Rows from block 26 of the image encoder of a small model that answers yes/no questions on an image's attributes, named by matrix and row number. Each number is 500 + 40 x the weight over its row's rms, rounded and kept within 0 to 999. All counts start at 0. Numbers have three digits each. After the name is the row's rms in percent of the matrix's.
After each channel's rows are labels from the 100 images, of 14976, where the channel reaches its highest value: "place" is the part of the image that holds the peak. Only what is clearly more common there than usual is listed. The data: analogue clock faces.
# conv1: bottleneck pointwise conv (encoder.blocks.29.conv1.weight, 128x304x1x1), inputs 152-227

conv1.30 095:483510436575438497503489478518507430466513464526544503459543534520494456500480465404463512493544545506475486523584520514528493483425443462455538514465504476474506510459511489499500476494496495539573519451416518514460496486498558
place: middle right

conv1.72 100:497536438507421515438506476521494487543490483573567424517489611511603443489497513488551529509492523531468530542521514424465508487485483488544468462437510436488503486520545505445553457520538509446535513524498518594365531485520569
place: middle right; top centre

conv1.14 101:478493499502446481506544517454435501558475518492541467572485507490526548494534508439470553461473555546528436448536481507470476461543465498441407451446557539615549558462497521526527444491552513558540514537470490465498604453528532
place: top centre

conv1.64 103:464479535497465522498472494503489488522475483443476470541508533526524533474522488525440444518479478491444467475436511506496503534541564467529455534474542452521530506582485503492513493503564444434450463551574507443536498454501515
place: centre

conv1.43 097:498561500521508420530498471464520449451499453575488529536529570455533421494524484526497480519544494496497534535527500470554519515538519528426470500496494497454433499503494480449528414548511455515499479488469510532446556584434517
place: middle left

conv1.122 098:507528492500446553506458521443541485534489526510437528468534480464494498494518484505495478455593456534472484499574516490531556451505436490443463541552544520492485550522531528458475515510516508525499469522466451478466469532485441
place: bottom centre

conv1.99 102:489541462424560581462432466554545490517493517481511481544499476524473473462494529532542462491506510531482569466505492435582523518505533470527472460497429509405438497503408525510523521552521549467476512492483532448536493473497483
place: centre

conv1.36 097:558508504485543520470516498476532505504559548477501507508460411490501619586529544567471516524452529498477430483534432523496500484544545529561521496486480537468516538494543453496488542577462458522446450550494524485560567506469537
place: centre

conv1.105 101:512458442401442542464470544494455540534475500580525510459464540418518525520472549496428505427487529492594485484553550470433575484500496483494509494496466501549539488423469486573544476579477517470560480515495504497537561521492487
place: middle right

conv1.0 100:499530549504494436413527466541537515517492519499506535481471605556510521466480481516462446536556556519405578533523542491573418445485456520448524571462452470550503431546517474507485518546509509512547551585413518485503544466481488
place: middle right; centre

conv1.89 098:533500485475427440483538466513484487425531518497587518522415522512558513454493529473534499511484454572488552532539467504473456475519559513594438533536494574557524464509491549466533473521505446545478448553490522474451486518471492
place: middle right; centre

conv1.11 097:467528502547444531491402560489454600512498445473511545552502512489566461506480498458511482448554495465500480506434470473456481459514477510445470458484525443490505499414566550545559504470404490513576464492501461534411482561567437
place: bottom centre

conv1.44 101:406583520510431454469529501543517531517533515548452586451468523502551454484500466466507540510539464495512548534539448468496500501568487470511489501527526484477523495548515564577439457524486425489472581536486488473424455468475517
place: middle left

conv1.56 100:441542478461431474533529508511514551501615521534480490503529489480516465508525482487509458496566567535404591493467468500525513479567433470493472566492491479450527524482549613451478470525468472474519430516529511514496503532458493
place: middle left; centre

conv1.15 102:520471485410508440471465512504517445485492435531449460471524557515472525468561385495502452482562478513488457532456472456547511536582547467496480512516456493497521585444473442477536478555481453528483434466501522487555466476506448
place: bottom centre; centre

conv1.39 102:522522469505453475503520540400529474521532491589474488503464495484500500492562536421485526511452526507495628514526543542442467530495459461508505498495456495508493536464550505482420419494537511511484520529505373516456503507508477
place: middle left

conv1.97 098:435519465496445498481484457518482558423575512489494502489494463484537448495544528487547482511476429495465550446514532471514423535465561460493534510521450487449469580510474513466446539535465495528500431482528501521448461516447529
place: bottom centre

conv1.46 104:443487464478463529494487547526471541481545490471451516528479586407504493500416442513475380557536519438433411529429515496521501459457476551475549511499495465473534487523532582511519443432485489484540478520532541453439517519438509
place: centre

conv1.12 106:531541455419581515542390462533540484484505450452459468489504481499487516458499474566601500459546475536474473489514543490470498508484525473454524531491546468483464591458537521527542526494489499499494481496508508498467484556491474
place: bottom centre; centre

conv1.115 102:474539579465491515525479511497467439543449517481489482497469491489520467436550528471497542556441555504462553485496499556450532514504464498467525486530511537484466481541552544573514458513537512489504545498497467446489504573502453
place: middle left

conv1.98 100:450502460525400380463489433467430468514538535500543489536557454506501481432495547494520520559587521603474532496518442454527551420472499498432506531534507578556563526440448552541551463585505501492518467577525463478487536464490459
place: bottom centre

conv1.96 102:469544432470487488532547454520488431490460533457519508481538467507464499500448450516551509483518489518480475472445424496509466573484541550512452539490546571533510573505564510508462525486434447463456396575582483459586504543442472
place: bottom centre

conv1.101 098:492568543556497522457481490432502567486532578504495435488439521544427508526504491527422522450519480526443498465505482500472537500520545530410528521506562454501582504457558536489460508496487537497562491545463435429509590495467431
place: bottom centre; centre

conv1.7 095:536451519421548478564501460490524476467493499430496518425544485478498508449480462474485440543542534496530600398453459561436606534510487471483558494571437505534429432477512576502558453510464492518509579458490475570434470490458474
place: middle left

conv1.8 098:492514476494430498504525523510448547475494506576536474513462519462484470493518522519548412498483476487493518473469407461468538534495510525541432600398504494563508465527512490496488474450474483480500468512518437550466459528467549
place: middle left

conv1.126 103:435455507543515522406479525544447482520501565440450500506557449508470522504544521497522513550596495442446463543532468442559570406529537490558475513552604544487496553507528551534570531506525481468522485551515465401480530540430515
place: bottom centre; centre

conv1.102 101:586473537445524427512441534510513572469526503459563457579465493512537583487446496498536491514522526500473458499426453506466509484477565489517432493500437493481540479544512535547541495592471537517525438542531494459533492509527419
place: middle left

conv1.79 101:567438536429516420503419490545498502453543461509466532494544512471475528468463447556486447502522566456537420499481519513603467527475482421473513565563471484471501525491449460476514505558472534494469433516484501508505500456486489
place: middle left

conv1.110 098:498494579444536506569480475534558484486482489528446490459565518514431576457479471534499454512502493477527454492490538460558466460544526468440493492522493451512504597461563450484471456596467493482511431625479518498598471476479500
place: bottom centre; centre

conv1.84 098:484522488541511517555512487528513477476441462446597497496450506506423508528526540457581525451457525489503506467455498446530447539478507473541508490450502452513470544470504390461559539492439508472486486482488477580475505490577519
place: middle right

conv1.38 098:539441513525504525448511462449479478459550551485439495498549477528498540463468441552493435504527482456498538488497482483509513449523462528446570512568556554485477557487541480431472575471453450505437506510558449441588575467477502
place: bottom centre

conv1.124 101:507465529532518510501413449514494520467582528486489442510592460503475470452576514480482556533480496474467437445451503538431528519453528508521573490535527459484541536463490493438478479568462486506524499429474482527440504537465447
place: bottom right

conv1.73 099:476570482512424501464583481484493514408460546552548509546477502472498472459530544460580499500484479521478488479481462465406565516542463533555388565459554450443486525456491553485437488512526498473508476462497452523505483449472497
place: bottom centre

conv1.123 101:464496465472419475427529482473476443526503542494398563493515465476491500518506524477540520602483550508450504499487534491482536438499517440422560532517509499542485487532502494524512613490537526489554523478557470524516583521538527
place: middle right; centre

conv1.87 099:559541470510491445499465467448428513564482474447410502484449529469538444506523485447544498560516585458527485501467467523502482442514467499513526513465527455579435493515650516550597565555508575581528524545477431529487537475559500
place: top centre

conv1.31 097:515475577581491509505482426468502586519503533506447498502483483524466495491503518500506461517549490465524517503486529511538505476558437464401579504450540445511501555491577474411499532586458496489502450571502471452510443393487552
place: bottom centre

conv1.70 094:543456504538568498468485541527563583468540449466552545505511482455541411563508419526484507539479500520468490560485518548555502539545499456437482539564548435502489446501567551539538452543493494471525455519507582489403487523462456
place: middle left

conv1.106 102:442435492483510504558522505493456478530471468440495462511490524493513460493469595445503521534457569398584441450510498525463455483520445432514470509485482508496505516515569475527557492491481552527499510478548513501482463468545486
place: top centre

conv1.51 101:550488517491525581446614457411453454497490529514411508474503484520563570538469486493454514538509498530526513581510507582465457520533504519447551495470501513523562555483527483496570620535486495476475550444419567433478521424480481
place: middle right; centre

conv1.10 102:494472454440489492529480571523540481465451496443529470505470536479525481562527550531429431532515464463516454473490497475487431525493498560501465565452456523515469504515482580526477476565495502449526515488467538586438425485473516
place: middle right

conv1.52 101:521535433525548558441432526487497518428478465530531466487463490505503521425481492504523526548524498503479435491503494566543493489512450468500440446566496508485498544500482551528519452565473533475485481469537498456498479515397429
place: bottom centre

conv1.76 101:503566467492502494516424491537497537537531469558481457495567470497490392493528518472490486517484465471469476578477522516463405552391551452458511501485543484480505456498558477452520470474513480465485461519463452490529477525541553
place: bottom centre; centre

conv1.77 099:514452495461543488519522541566522467467502533433521489491461540449484582488439561548493503508487434480484382467505476517502539514487538513499457522441493552481582493633449526480502491445533477503466517484513522502571487574502479
place: centre

conv1.108 105:485502540441529511457459508502403483501435429510560538473509572434478503540524566460438531485432502535496519471484469560426570440508538516485580565457560537534478477446616591506545555490483489577517439493461456475450515466588474
place: middle right

conv1.86 097:451550483501527438513419466479530546476445517470501522621461529471440511456485462454527584496489530538460506500508465409520471522533506469469521511579529484524511555521534466481468460531515469517508516565571534511525544454545431
place: bottom centre

conv1.47 101:516530472514475485523408480534528520492507489465428499496512473516551550494574514473482465481455527491451505502486474447565460529502519439507538533487499511515450495498518493531460469521481461533478500555527578512438508464518478
place: bottom centre